A small autoregressive pixel model, trained from scratch.
Model: 11.5M parameters, 16-pixel images, arch transformer_decoder, width 320, layers 7, norm rmsnorm.
Training: ademamix at rate 0.0007, 11700 steps.
Data: trained on drawings of small networks of dots and links, 195000 training examples, 3.8 epochs.
Rows from block 2, named by matrix and row number. Rows with one number belong to one attention dimension. Each number is 200 + 30 x the weight over the matrix's rms, rounded and kept within 0 to 999. All counts start at 0.
# v: attention value (model.blocks.2.attn.v.weight, 288x320), inputs 160-319
# proj: attention output (model.blocks.2.attn.proj.weight, 320x288, transposed), outputs 160-319
v.254,186,186,209,188,209,150,232,177,186,175,244,187,239,203,186,172,213,137,179,169,148,201,211,212,238,192,176,203,219,215,139,161,179,230,260,208,162,171,211,194,218,227,206,191,204,147,244,242,223,188,219,239,196,189,190,180,228,205,197,193,200,197,203,181,226,209,196,178,210,218,209,180,188,247,237,150,225,235,165,191,197,180,222,172,166,210,193,172,253,239,208,204,212,143,173,250,262,211,224,246,215,216,185,214,223,181,147,151,252,217,229,226,222,233,196,193,209,191,233,210,177,197,198,204,141,246,189,187,176,228,181,194,193,144,195,236,216,222,218,236,220,156,197,174,237,227,208,179,200,201,188,234,198,224,160,213,199,212,242,199
proj.254,214,242,202,195,255,269,201,215,183,259,169,215,158,268,208,197,205,222,207,266,248,232,168,155,230,238,199,155,171,186,239,243,233,179,198,183,206,223,200,208,152,181,219,190,191,299,175,179,199,174,197,196,173,182,222,223,194,184,221,222,186,187,252,180,228,189,201,208,214,212,205,214,251,179,217,299,189,91,227,220,220,222,195,270,232,195,182,200,139,174,218,183,209,222,193,185,113,156,182,196,192,204,188,177,185,193,166,124,188,225,173,186,228,204,243,224,182,283,179,219,207,236,179,228,253,170,175,204,243,179,174,208,208,196,172,158,187,163,231,204,165,221,198,224,176,178,201,190,188,181,184,140,174,156,198,176,207,158,160,214
v.255,180,188,170,211,249,198,184,216,181,187,197,197,236,234,192,167,187,220,199,174,210,214,237,222,214,152,188,229,180,134,122,176,221,172,246,171,199,233,192,198,246,205,203,220,219,142,107,214,168,213,203,211,254,228,220,196,202,215,197,211,205,177,211,169,224,167,176,198,189,178,206,162,179,224,191,170,194,227,131,213,217,247,219,156,200,211,206,219,267,220,202,214,219,138,196,211,228,233,248,212,206,193,185,171,216,178,218,228,176,184,203,166,192,186,174,175,192,191,200,169,189,187,194,179,184,213,164,172,220,221,198,183,245,235,224,220,200,219,167,256,201,231,198,166,230,191,192,231,192,212,158,221,203,201,185,221,193,211,218,180
proj.255,171,199,218,190,201,199,158,222,230,200,204,208,180,217,207,228,225,207,196,243,195,155,192,158,137,223,267,198,205,156,228,216,202,239,171,217,192,176,208,181,194,182,185,201,165,247,198,236,185,159,217,247,178,189,179,180,206,207,218,189,196,192,154,228,209,204,236,151,178,185,244,237,214,180,241,213,212,192,210,214,220,125,184,209,220,188,174,215,161,197,181,158,188,228,195,184,264,183,196,196,189,242,190,218,255,176,183,119,192,212,233,203,218,223,241,275,183,204,209,214,196,228,153,206,266,188,176,214,209,213,184,182,219,149,191,202,167,221,208,153,186,220,188,187,172,207,202,173,205,198,169,168,220,205,203,182,230,210,163,250
v.256,169,202,190,195,193,190,257,156,225,238,195,201,185,289,199,190,195,197,211,212,183,199,147,214,215,180,202,219,201,211,136,213,201,209,199,199,181,225,176,201,217,195,210,223,219,235,161,252,177,191,223,174,216,172,184,237,197,249,229,220,215,190,162,207,176,199,188,231,208,184,212,211,215,220,206,193,202,183,203,193,198,213,171,186,192,209,192,169,201,185,224,190,199,234,206,172,203,213,232,204,174,180,188,192,237,137,195,149,192,175,213,207,155,188,207,196,177,182,208,246,206,201,220,194,242,181,219,204,205,242,184,188,199,194,200,175,188,163,181,217,210,165,184,156,200,196,226,155,204,180,201,190,247,210,205,206,188,198,191,247
proj.256,182,182,213,222,194,206,199,190,183,202,256,207,270,207,182,175,222,168,213,209,206,251,214,185,175,161,187,187,178,206,180,218,213,212,240,216,137,242,184,204,203,239,156,185,158,167,193,176,214,172,162,202,208,206,180,210,246,224,215,175,184,232,168,204,259,209,146,108,175,195,138,153,146,173,165,141,214,129,226,218,234,207,174,250,178,255,180,216,236,193,179,189,203,179,186,237,312,213,216,215,206,244,231,208,171,177,178,241,194,202,201,165,250,165,221,198,239,207,202,172,186,212,201,151,225,204,270,175,175,147,199,184,241,216,226,199,253,228,189,198,228,170,211,171,236,191,208,175,244,218,204,232,101,151,145,135,158,218,257,206
v.257,189,184,212,190,203,193,227,205,200,226,153,180,242,254,203,235,215,237,219,197,202,219,157,251,216,234,192,223,205,201,211,245,176,192,223,199,267,238,198,208,251,181,197,206,223,209,140,195,150,183,197,198,182,176,193,248,178,271,207,211,227,202,186,217,197,205,198,217,188,188,191,192,179,229,204,223,191,218,225,195,196,284,186,217,178,177,200,155,156,200,191,201,205,249,207,228,212,211,168,198,197,208,177,189,250,202,207,175,191,168,178,197,201,163,211,185,206,242,203,221,179,194,203,197,208,209,187,195,234,233,194,228,190,209,244,217,176,215,147,257,159,218,219,169,186,165,252,145,198,168,234,181,227,200,242,211,191,202,201,190
proj.257,180,204,165,278,192,187,223,175,247,194,189,236,216,171,176,196,212,169,206,191,214,211,226,226,119,187,205,185,226,174,178,184,198,210,248,200,184,174,184,238,130,218,178,189,201,183,225,165,197,227,216,171,224,234,206,165,177,203,224,195,213,152,156,223,235,210,145,129,223,189,250,165,194,184,176,165,249,195,183,202,257,165,185,243,200,194,187,234,221,214,197,141,191,183,219,167,265,221,222,191,180,234,203,233,167,248,174,222,163,222,160,177,181,229,230,207,221,145,211,177,189,213,245,238,213,224,248,175,221,143,184,198,224,202,228,185,230,143,280,229,245,203,165,196,236,176,216,161,234,230,200,235,162,277,190,169,229,173,232,234
v.258,210,180,199,192,187,181,158,195,184,156,197,219,125,164,198,241,181,180,210,202,204,216,246,180,213,243,171,173,210,225,245,159,177,186,214,182,194,163,197,188,197,170,198,177,187,225,169,189,186,261,195,183,206,227,124,166,163,230,207,192,182,210,219,196,192,165,163,202,143,186,181,215,184,185,191,193,218,139,213,196,190,173,199,174,215,187,190,242,191,183,204,197,191,211,203,187,140,181,223,187,247,177,169,220,192,219,235,178,172,175,188,197,199,220,141,199,210,182,221,205,198,194,222,188,243,232,199,228,212,232,206,200,217,239,173,227,183,205,213,202,200,201,189,166,181,257,199,155,181,247,169,200,192,176,174,201,231,180,203,221
proj.258,219,217,211,223,164,178,214,223,226,191,136,186,241,182,214,197,213,154,157,146,242,174,133,156,182,228,194,207,174,256,187,244,204,212,191,181,207,231,195,179,195,205,185,246,264,183,254,219,209,120,181,218,137,266,201,239,215,194,212,173,243,151,168,214,233,224,182,199,179,192,237,177,215,212,189,197,235,283,160,188,163,227,230,258,197,180,198,140,178,200,213,208,184,183,207,226,266,272,109,190,167,210,208,194,194,202,199,166,223,236,219,165,238,135,200,231,190,202,183,188,204,250,154,232,179,162,141,199,194,221,168,159,203,186,209,202,212,203,208,200,207,237,180,156,241,194,188,222,210,166,244,171,198,233,214,210,193,217,181,142
v.259,201,175,197,142,151,186,180,204,220,262,224,209,180,186,202,228,229,261,254,211,234,175,202,209,156,171,196,204,189,240,242,207,172,221,257,200,181,142,201,221,194,192,199,205,186,201,227,128,188,227,190,193,204,222,193,210,222,205,182,198,205,207,205,225,209,222,199,193,190,222,200,187,202,183,208,212,148,204,199,207,191,221,243,217,195,167,243,228,182,198,198,195,194,188,182,240,208,210,214,195,230,220,211,225,180,268,212,186,198,179,203,231,149,193,228,236,200,214,196,165,183,187,217,224,141,214,219,174,194,207,216,188,169,188,202,231,202,222,224,210,192,193,226,176,184,176,198,157,211,212,219,171,210,163,192,186,204,188,217,203
proj.259,214,200,208,225,184,186,200,222,220,165,169,175,222,172,182,218,195,202,151,189,194,259,203,221,201,239,203,230,240,201,186,169,213,177,186,197,188,246,193,153,189,198,205,164,224,211,265,234,233,171,178,177,202,186,221,168,211,163,163,213,178,158,232,209,181,207,217,238,224,213,158,215,268,208,174,187,218,241,194,167,173,162,193,199,240,198,201,167,241,235,211,248,219,177,231,217,76,227,191,226,140,202,193,206,193,200,224,248,173,204,169,215,227,197,188,189,236,227,222,194,224,165,196,190,179,194,190,184,197,185,243,191,251,243,183,206,198,194,250,186,132,202,195,220,185,183,217,249,187,232,178,183,198,220,227,247,174,201,152,161
v.260,191,196,219,187,195,182,214,184,160,220,237,219,152,167,194,176,185,169,188,181,199,187,204,120,149,203,189,198,168,248,218,193,203,176,180,214,164,211,174,185,156,175,192,214,202,279,196,207,202,163,181,187,202,219,158,197,150,256,194,181,207,209,176,198,200,199,191,216,165,194,209,198,211,189,168,192,178,190,216,201,190,221,184,189,223,167,202,235,180,173,188,193,196,192,185,174,175,179,205,203,189,114,201,193,225,201,196,162,183,193,187,167,195,192,172,196,197,173,195,176,208,202,165,204,164,200,167,195,208,222,196,217,225,242,177,204,191,201,207,150,214,183,211,201,151,230,168,160,193,207,159,198,204,183,191,194,209,195,180,250
proj.260,177,229,176,209,154,233,242,250,223,161,216,192,238,239,216,211,180,183,185,149,163,168,103,196,207,239,195,185,174,258,154,231,208,235,203,209,219,215,177,207,225,213,185,203,255,148,209,248,195,183,230,204,202,184,201,248,219,141,204,156,221,244,241,233,219,186,166,205,220,210,239,186,155,166,187,155,243,232,198,154,215,223,259,175,170,244,142,173,252,228,229,189,160,182,234,248,224,247,216,203,207,225,175,190,183,222,172,247,245,208,210,177,208,134,178,201,259,161,212,185,227,271,227,196,183,206,163,247,188,255,178,162,214,192,195,186,239,178,240,177,228,166,168,150,302,189,203,232,188,178,231,134,214,232,198,252,163,229,241,160
v.261,151,220,189,177,206,173,219,184,186,168,171,198,256,258,211,229,221,249,209,244,151,181,204,201,223,230,186,227,240,231,167,226,194,180,214,236,228,183,181,183,214,201,160,202,195,140,231,257,163,122,148,178,198,151,216,199,196,230,213,207,207,227,172,190,162,190,216,203,157,224,195,178,202,237,217,193,245,212,263,193,193,177,212,188,208,207,210,171,184,177,198,203,199,186,223,217,207,193,244,162,150,176,188,185,187,181,152,212,211,207,154,186,182,190,199,157,211,150,233,234,232,211,185,203,217,251,155,231,199,173,173,242,220,220,222,259,165,183,186,163,212,273,209,251,212,116,229,175,210,244,173,219,243,205,218,240,191,209,200,254
proj.261,206,160,181,127,235,150,164,184,224,278,261,226,219,213,199,235,185,163,143,133,112,210,189,251,212,178,189,154,190,143,251,199,247,273,240,161,170,238,170,254,179,236,306,215,187,202,155,295,211,251,171,221,261,251,237,209,218,187,214,283,209,214,148,214,237,236,151,152,203,204,247,169,178,167,221,187,203,215,197,205,305,323,168,167,174,146,271,298,161,191,166,181,221,183,175,174,302,236,230,186,173,234,211,229,261,220,254,114,194,279,306,240,266,251,161,222,170,257,123,178,154,234,217,204,237,150,316,183,208,255,254,175,171,113,223,198,234,143,252,190,241,143,196,144,217,280,206,148,219,179,189,216,129,107,146,175,268,197,282,197
v.262,203,160,206,233,177,229,200,226,256,184,181,229,173,219,211,266,189,166,164,178,244,203,188,153,211,267,192,213,177,194,226,224,198,182,166,190,261,188,210,200,218,174,188,198,236,258,175,180,206,187,226,197,188,198,222,210,193,211,214,215,193,169,176,234,211,199,194,207,153,177,202,217,228,206,144,191,210,176,168,180,182,189,202,239,202,204,196,208,204,202,190,206,192,218,198,221,155,243,185,222,203,165,197,248,194,201,251,203,238,233,181,192,260,185,144,225,196,163,196,179,192,195,154,192,126,173,183,232,211,213,230,183,211,238,215,194,194,186,182,167,201,187,212,170,182,182,219,176,208,201,221,206,212,197,223,227,223,186,188,153
proj.262,157,227,200,215,179,173,183,229,186,183,205,204,218,190,217,193,185,179,206,211,190,200,152,196,198,166,201,196,218,229,180,143,131,197,180,195,212,181,205,184,200,204,169,175,244,165,236,225,158,166,221,222,221,210,187,208,214,176,173,187,233,193,200,202,197,198,185,180,207,231,253,186,170,198,237,220,213,224,195,198,200,217,231,170,217,201,165,202,252,204,222,180,182,189,156,203,214,194,217,182,213,184,218,206,203,191,210,191,190,187,169,182,169,209,228,179,210,202,239,204,224,193,225,226,186,187,161,188,194,190,158,162,210,190,176,193,196,199,231,197,209,222,213,183,191,173,196,229,205,223,183,194,234,214,207,193,209,194,194,199
v.263,232,189,167,186,247,211,211,200,237,246,208,193,211,277,204,194,200,244,221,214,199,177,153,205,205,219,225,218,217,160,207,256,232,200,199,195,204,230,183,204,150,193,185,214,180,200,200,195,189,91,241,205,173,133,290,222,179,199,211,203,194,252,216,172,175,208,241,201,227,191,234,248,223,166,212,256,233,199,226,193,185,206,179,234,230,179,184,221,150,188,151,202,188,223,198,195,174,219,207,181,155,190,205,195,206,213,231,204,162,199,186,224,205,155,222,198,193,212,199,232,203,220,186,208,224,165,213,213,188,181,201,193,161,210,131,205,215,148,189,146,297,198,223,223,187,176,215,198,201,153,216,231,220,210,211,221,205,217,163,224
proj.263,176,133,188,151,164,182,191,185,194,202,258,245,216,230,203,187,201,178,200,175,126,159,170,190,218,166,165,161,211,165,189,152,191,237,208,196,213,214,193,186,231,247,197,182,185,195,181,268,182,272,193,142,181,119,164,205,194,197,172,237,124,211,179,184,211,172,134,215,221,262,155,190,151,187,134,112,187,181,217,219,202,180,164,148,170,228,234,189,233,233,175,260,213,212,184,248,214,202,237,225,219,187,166,214,202,183,198,277,265,181,231,221,178,190,171,126,222,156,179,120,189,196,205,137,161,262,266,157,203,179,203,189,193,209,193,220,219,173,147,157,196,177,211,199,223,236,170,218,196,219,246,244,179,148,125,172,195,216,262,176
v.264,180,218,215,166,198,152,173,187,152,124,139,197,277,189,191,191,215,208,198,191,170,199,240,180,221,212,198,205,199,131,177,200,217,192,219,177,232,200,228,203,272,250,188,208,190,149,211,233,206,203,157,186,214,160,180,195,180,216,252,198,192,162,228,125,183,197,229,215,166,193,210,143,166,206,189,185,264,248,210,196,203,155,197,126,203,231,187,154,215,194,181,219,201,179,223,174,208,135,234,198,188,195,243,199,180,133,163,208,185,187,168,179,249,241,245,196,215,245,214,230,236,208,208,165,118,237,154,222,226,157,180,238,223,222,212,214,191,178,158,188,192,212,197,250,212,186,135,203,192,222,161,221,195,178,210,215,212,209,221,151
proj.264,203,217,207,188,268,212,249,185,202,223,184,242,189,216,240,196,209,236,249,180,179,146,240,185,184,190,220,181,187,217,177,257,187,203,211,194,226,177,221,196,160,147,209,223,213,231,100,206,200,208,190,245,153,244,201,210,217,195,223,173,195,206,179,214,200,234,231,173,180,179,244,252,199,224,248,242,169,191,200,225,237,232,198,202,172,194,195,249,134,158,227,187,204,260,207,202,273,191,207,203,232,223,156,215,218,218,188,148,192,231,220,199,209,198,156,245,157,202,154,188,184,222,192,235,260,204,191,231,211,220,180,200,179,157,133,216,177,185,204,198,223,235,157,162,191,227,211,112,183,190,202,165,203,240,198,171,231,195,226,241
v.265,202,182,223,214,223,238,158,229,211,232,218,197,177,227,208,142,180,121,186,178,229,248,179,197,206,235,224,208,184,197,230,197,208,201,177,219,222,222,219,190,211,215,224,239,211,231,196,135,230,220,229,204,195,210,224,181,230,127,189,178,207,222,201,211,218,237,207,217,251,198,230,201,221,199,204,230,180,204,173,210,209,243,215,239,231,215,201,232,182,209,220,193,215,189,194,196,191,223,158,241,183,164,244,220,206,292,215,195,221,225,230,228,188,226,253,261,176,210,147,146,182,205,189,236,183,135,224,162,204,217,203,218,167,203,168,196,249,228,222,259,211,176,212,254,201,167,212,250,204,180,207,188,182,179,209,157,181,206,179,157
proj.265,219,209,207,208,186,174,226,189,203,165,173,177,183,178,171,204,187,224,205,221,228,177,190,217,177,196,180,201,212,186,165,168,205,157,211,188,157,211,243,208,195,213,136,179,226,212,224,203,193,202,218,196,184,163,192,204,186,199,177,253,230,190,216,198,180,193,195,228,200,214,158,174,181,194,182,198,164,175,209,175,162,160,205,174,210,196,166,189,274,200,186,203,182,231,210,193,176,174,191,182,235,192,195,171,192,118,226,230,193,211,184,187,172,166,213,100,233,172,253,212,201,170,209,171,208,227,206,199,183,172,210,201,250,238,198,197,236,175,148,198,184,170,242,192,191,179,183,215,202,227,174,211,251,257,195,239,180,233,213,224
v.266,221,209,208,203,141,208,233,157,151,251,247,182,155,155,197,126,198,189,238,196,230,166,206,230,168,118,209,168,191,227,181,161,226,231,258,177,135,184,226,188,232,196,233,184,161,162,218,210,258,247,182,164,231,255,180,218,265,206,193,193,175,192,197,167,231,210,169,189,237,153,182,218,202,189,177,160,166,155,162,212,204,193,187,161,159,187,182,177,260,199,227,203,209,206,199,182,218,201,237,191,231,212,186,202,185,163,173,202,185,159,255,236,148,236,236,198,204,192,202,135,209,185,238,209,236,213,231,196,193,234,213,185,203,121,203,160,219,186,198,278,159,121,159,176,212,244,164,232,199,169,240,219,209,178,168,186,180,199,249,223
proj.266,226,210,214,185,226,243,194,248,179,209,166,182,225,172,215,184,195,233,203,228,202,204,205,199,202,193,195,192,189,215,225,232,211,191,147,227,171,224,141,214,160,179,205,220,191,266,176,181,243,195,201,248,160,187,207,144,183,221,216,157,192,210,250,209,220,175,264,202,210,155,192,221,206,173,200,202,144,202,207,243,232,145,201,213,231,228,176,202,162,185,183,227,177,166,222,190,230,183,143,218,168,240,238,183,127,223,179,187,177,185,182,181,222,195,240,264,204,234,210,221,210,236,205,199,225,186,136,227,220,180,209,208,207,202,217,199,191,251,167,153,163,237,191,239,173,202,189,201,195,171,201,220,142,209,218,159,178,180,151,215
v.267,195,212,203,193,224,192,183,150,168,189,241,215,178,165,204,188,221,116,239,224,136,178,223,190,254,206,200,183,230,210,173,156,199,209,230,211,175,142,204,199,207,240,169,209,184,169,244,236,223,179,130,170,212,204,192,159,196,222,199,180,177,200,187,142,169,197,189,204,177,214,208,206,207,219,223,180,234,182,222,207,195,174,207,170,227,181,189,175,222,185,206,202,218,158,189,180,256,192,246,176,237,182,225,183,159,231,165,172,200,155,219,203,194,248,202,220,193,160,214,226,204,210,193,206,213,244,207,219,215,226,172,228,171,160,167,237,213,215,199,171,225,219,167,281,214,222,185,146,203,225,186,217,203,205,157,228,226,195,226,251
proj.267,225,217,203,173,239,217,174,212,179,226,176,179,183,234,181,210,220,249,151,194,219,268,184,201,198,190,179,188,185,204,201,215,254,194,211,193,185,297,194,178,216,154,264,172,191,214,188,195,203,174,186,193,152,190,249,257,245,199,192,276,192,223,200,189,213,192,214,261,208,195,88,175,242,156,200,222,211,212,180,185,181,258,192,246,190,185,250,214,169,195,212,260,195,228,210,217,153,193,129,211,155,227,211,212,217,111,206,201,234,238,218,221,237,153,165,193,189,265,154,192,186,178,214,174,222,151,200,234,218,210,256,207,190,236,168,201,220,177,173,228,212,157,207,175,207,229,185,243,187,166,215,192,219,127,166,198,214,234,219,180
v.268,169,220,201,190,176,106,211,182,225,236,216,223,254,198,192,191,244,194,156,222,133,155,156,213,215,187,201,205,219,186,160,205,199,226,214,221,177,194,212,228,243,180,193,196,193,202,195,200,188,127,182,184,218,167,185,184,199,188,186,207,185,215,224,190,178,229,213,201,173,257,187,193,163,193,202,179,217,259,205,208,206,188,185,171,167,212,206,214,192,200,201,214,207,153,199,197,223,191,217,234,162,245,234,245,166,188,159,182,219,176,164,218,218,188,274,193,205,174,199,227,228,201,209,202,165,240,196,191,197,179,182,212,172,195,226,224,223,219,190,193,198,199,205,249,196,183,193,153,203,226,175,205,184,240,188,168,212,209,248,249
proj.268,199,146,197,168,250,215,157,177,195,232,213,197,225,256,178,190,201,281,243,216,185,246,243,260,235,188,222,174,207,132,176,217,202,200,243,200,199,223,194,183,207,229,242,151,175,209,171,197,173,263,174,189,198,167,225,217,176,228,191,271,148,203,215,141,201,177,177,224,228,228,228,162,260,240,227,260,179,133,219,200,182,272,215,247,205,186,282,230,138,191,214,212,218,231,198,212,171,164,243,215,209,181,227,223,209,186,195,239,204,198,237,232,182,221,194,197,224,210,157,206,155,162,206,167,221,163,281,192,227,208,226,238,210,206,194,199,189,183,219,222,179,172,217,200,240,209,179,209,199,216,205,207,221,140,171,191,198,186,222,228
v.269,133,208,218,200,173,190,224,169,244,173,207,196,212,240,216,214,191,151,171,186,225,174,183,193,221,196,213,203,191,231,175,172,207,219,247,226,161,187,176,198,234,168,190,238,260,193,186,198,164,187,147,175,234,199,189,228,194,216,215,209,195,231,222,225,176,177,202,201,153,192,201,163,197,233,177,148,207,159,235,194,193,225,221,168,157,229,184,205,266,222,203,201,174,134,233,185,234,237,236,152,172,230,216,234,173,162,186,177,222,193,237,210,182,229,199,194,212,158,200,196,215,198,195,182,213,232,241,217,212,203,190,211,207,220,247,203,191,204,199,190,207,201,174,182,237,192,200,197,193,224,197,208,201,177,194,206,192,175,255,242
proj.269,233,258,194,183,248,233,186,243,149,241,207,155,242,173,190,188,223,255,204,254,193,255,215,206,202,170,210,204,165,233,212,233,187,177,177,182,158,247,179,164,178,212,190,172,147,157,203,189,211,210,186,265,186,210,231,192,245,199,203,205,199,200,222,176,186,188,234,186,208,185,203,177,213,204,219,244,183,242,205,203,195,191,231,208,242,201,231,230,149,171,237,171,208,205,198,180,255,173,181,204,220,206,219,187,180,177,177,225,179,207,248,186,182,166,224,242,193,238,201,195,202,214,211,182,207,180,191,221,195,182,199,217,231,179,174,219,177,239,185,216,205,166,203,197,208,174,215,235,201,201,158,147,204,139,194,188,172,241,183,252
v.270,207,225,214,252,224,249,180,181,213,179,155,196,155,182,211,195,177,197,223,237,216,230,250,181,194,210,219,200,158,180,247,197,204,183,208,190,266,170,220,133,209,198,197,211,188,182,202,175,206,242,213,207,185,231,217,199,187,148,220,214,197,210,188,216,185,208,192,224,174,176,232,214,178,184,215,210,199,211,200,199,185,195,205,224,277,168,191,202,183,195,217,195,202,267,184,187,133,213,163,208,219,200,163,221,189,242,240,187,191,182,234,231,171,219,196,225,172,259,186,197,180,199,195,201,240,199,241,197,208,193,200,176,168,203,123,201,198,175,223,212,196,174,182,165,189,256,222,186,189,182,203,179,191,149,213,214,181,205,124,173
proj.270,222,173,179,216,154,162,252,212,203,186,203,211,194,184,182,209,203,140,151,185,223,130,166,163,176,192,207,191,185,251,213,148,174,178,196,211,185,173,197,204,221,185,158,217,254,204,199,228,220,161,223,196,181,220,191,224,207,229,190,166,236,161,151,219,208,219,170,221,215,163,187,230,234,203,174,152,215,211,144,178,171,184,198,184,179,194,144,195,219,189,192,229,206,173,180,182,228,155,163,213,209,237,184,196,201,186,228,199,195,203,155,177,201,193,169,159,205,164,214,173,206,185,173,232,154,226,208,168,204,172,217,185,218,217,207,186,192,196,163,207,228,196,188,189,184,181,208,220,171,203,225,236,215,262,209,175,219,232,193,157
v.271,251,205,216,183,211,130,181,233,156,207,161,186,212,247,199,248,227,172,216,208,243,192,218,178,219,316,164,206,235,194,306,278,195,159,197,153,315,181,200,148,189,182,158,204,135,195,173,169,165,183,131,156,185,199,166,231,177,191,225,210,211,214,208,178,153,220,219,194,117,226,161,170,203,230,210,229,259,166,236,188,179,241,225,195,272,150,230,184,167,143,167,202,230,235,185,200,164,202,164,194,223,132,217,252,147,221,230,170,217,205,152,196,262,252,198,194,212,191,194,203,171,198,232,211,166,275,219,223,246,190,210,266,146,224,190,224,188,168,203,117,172,253,240,250,181,183,197,157,203,241,219,167,205,178,248,258,217,181,206,183
proj.271,175,236,192,214,152,215,222,182,263,200,142,176,211,196,170,205,167,175,111,148,188,218,154,282,172,175,257,190,245,178,157,135,176,207,188,227,195,208,197,229,195,227,227,195,279,248,180,197,190,192,229,190,206,215,183,172,177,199,171,203,208,191,159,226,210,161,181,236,232,221,239,138,207,193,223,184,188,257,166,204,219,200,212,217,175,147,203,209,232,212,184,183,201,177,178,186,174,225,148,220,170,271,254,198,155,200,214,208,205,215,182,180,137,166,237,186,206,164,201,146,199,181,215,223,161,188,224,179,179,187,212,167,231,240,216,208,244,186,242,234,165,148,186,203,233,211,197,197,224,210,192,270,219,278,216,199,205,212,213,141
v.272,226,205,220,213,251,203,205,185,160,181,226,212,218,186,185,168,201,184,236,190,229,184,232,265,233,182,201,173,191,213,202,176,212,197,266,182,195,190,222,208,188,197,211,197,181,193,127,198,201,226,238,224,224,245,171,169,200,208,203,190,193,161,235,130,207,173,179,192,196,192,179,224,193,228,229,187,211,179,165,209,204,222,183,187,176,198,167,168,236,202,238,207,224,188,189,182,213,210,209,191,285,225,176,161,220,195,210,170,177,155,219,177,209,182,214,179,176,232,222,246,197,190,207,209,248,235,196,178,229,219,182,216,220,145,198,190,197,240,223,272,184,213,199,199,238,247,222,157,187,195,212,203,195,229,207,154,194,204,220,183
proj.272,190,220,177,239,198,224,199,216,191,224,162,198,155,162,207,209,267,151,192,227,213,235,201,126,160,218,215,211,183,192,208,256,221,194,200,231,208,208,162,186,172,180,184,219,187,241,222,149,181,197,192,191,192,220,204,221,209,178,256,219,190,127,177,211,233,179,143,223,185,183,202,209,216,175,181,212,226,211,172,244,221,178,184,299,264,200,188,172,119,190,175,158,197,215,199,190,239,174,152,249,180,245,214,218,147,259,176,160,198,241,188,185,194,201,248,273,165,184,152,182,191,225,193,228,238,201,186,211,233,209,180,225,184,194,216,193,172,187,176,217,218,230,176,214,211,178,231,219,215,153,212,189,165,243,183,165,202,194,179,234
v.273,243,206,194,171,157,186,183,205,205,216,211,199,174,131,189,179,221,158,170,244,146,189,173,190,179,175,225,214,143,196,161,183,224,217,165,213,236,208,239,188,188,206,219,212,173,162,228,193,227,180,201,156,183,161,238,183,202,155,203,174,185,204,167,140,195,209,201,193,217,179,215,217,198,171,147,218,210,172,208,211,190,208,180,177,221,209,187,240,211,185,185,186,187,265,200,109,235,159,171,215,160,196,259,164,186,174,173,238,177,144,226,193,212,213,204,169,179,214,164,192,200,212,170,207,218,213,234,182,196,150,197,224,182,214,215,133,218,194,193,127,230,162,185,241,186,170,187,297,197,202,228,192,211,120,184,160,196,186,205,223
proj.273,161,186,207,175,241,195,252,217,138,215,175,233,223,224,203,154,163,258,259,168,230,179,231,220,268,198,200,206,186,205,203,207,257,178,198,195,183,168,246,190,227,189,200,208,197,194,127,166,169,191,216,212,219,169,218,185,195,213,216,163,180,226,292,206,174,210,260,253,222,210,188,185,180,190,186,203,111,172,190,223,212,210,226,165,169,271,219,174,212,201,233,189,217,207,197,217,133,214,237,205,267,150,186,218,170,157,226,217,211,183,166,242,182,220,189,224,217,200,235,156,208,160,249,176,162,223,201,236,178,167,221,220,220,198,204,199,183,169,158,271,165,188,181,193,169,197,192,158,191,220,181,241,170,252,206,199,154,210,231,218
v.274,226,177,217,175,158,261,178,209,188,192,234,221,121,174,203,205,184,160,209,194,225,219,206,136,184,217,209,174,171,201,256,157,183,198,159,190,193,152,225,203,190,232,215,195,195,231,218,175,258,247,236,199,201,235,185,189,206,211,213,178,179,202,207,182,222,193,193,214,232,177,184,205,229,153,169,192,187,145,209,206,199,186,199,209,232,215,190,200,206,191,175,191,175,207,203,182,181,188,192,200,225,178,201,181,203,210,228,208,202,193,254,201,207,255,184,264,206,203,187,153,197,203,192,184,158,181,210,236,213,223,212,171,202,212,160,178,215,212,196,191,171,136,196,225,171,226,158,216,218,205,212,173,212,160,175,180,213,200,192,156
proj.274,232,264,230,259,182,188,225,249,186,149,155,168,206,157,223,200,174,211,196,174,214,179,175,193,215,194,173,238,175,281,138,224,168,193,182,208,216,223,207,161,226,173,166,210,250,185,197,193,222,187,186,213,161,215,167,208,210,140,189,146,223,215,255,226,179,222,261,233,194,226,169,230,155,206,189,191,168,261,189,193,153,166,215,184,217,230,134,154,238,225,244,257,180,235,231,224,140,260,165,203,240,190,220,203,139,169,200,231,189,195,155,173,199,123,190,191,219,175,226,206,246,202,209,222,192,220,115,223,194,209,207,183,206,221,169,191,205,241,180,200,171,223,204,200,220,195,205,215,157,185,208,161,195,277,245,217,125,209,196,186
v.275,205,179,205,202,220,271,194,206,194,193,212,180,157,179,198,172,199,214,246,179,284,180,198,259,177,186,247,193,150,136,193,202,221,215,250,184,150,161,223,213,207,207,201,187,208,162,178,183,245,210,215,204,205,213,231,189,241,172,174,159,187,183,232,196,251,209,213,199,248,184,208,232,222,212,174,196,134,193,139,190,198,161,209,219,154,185,163,176,232,236,202,210,194,207,191,212,162,224,209,172,244,190,153,242,210,175,211,224,182,191,241,272,157,162,183,188,202,174,181,122,185,187,215,182,202,175,166,172,207,210,200,174,230,207,184,209,206,214,196,264,214,169,223,150,178,200,188,233,165,163,210,197,198,188,226,158,181,219,210,167
proj.275,219,180,179,187,217,171,172,227,157,185,232,192,172,166,217,211,212,196,214,221,159,209,205,128,204,181,198,202,228,186,223,180,154,194,167,241,201,164,175,220,166,195,185,209,161,211,195,230,197,272,184,199,202,197,156,169,174,160,202,192,204,180,214,211,208,159,190,211,230,167,208,248,188,150,193,176,198,187,164,230,188,138,195,156,225,190,214,209,187,246,148,200,187,205,207,184,211,160,231,211,183,215,219,192,177,258,178,190,206,178,210,197,194,220,207,240,185,165,230,235,228,218,186,204,214,203,153,210,206,208,164,186,205,171,197,216,192,236,111,109,203,263,172,211,173,179,224,208,170,188,177,200,169,235,188,227,221,188,155,225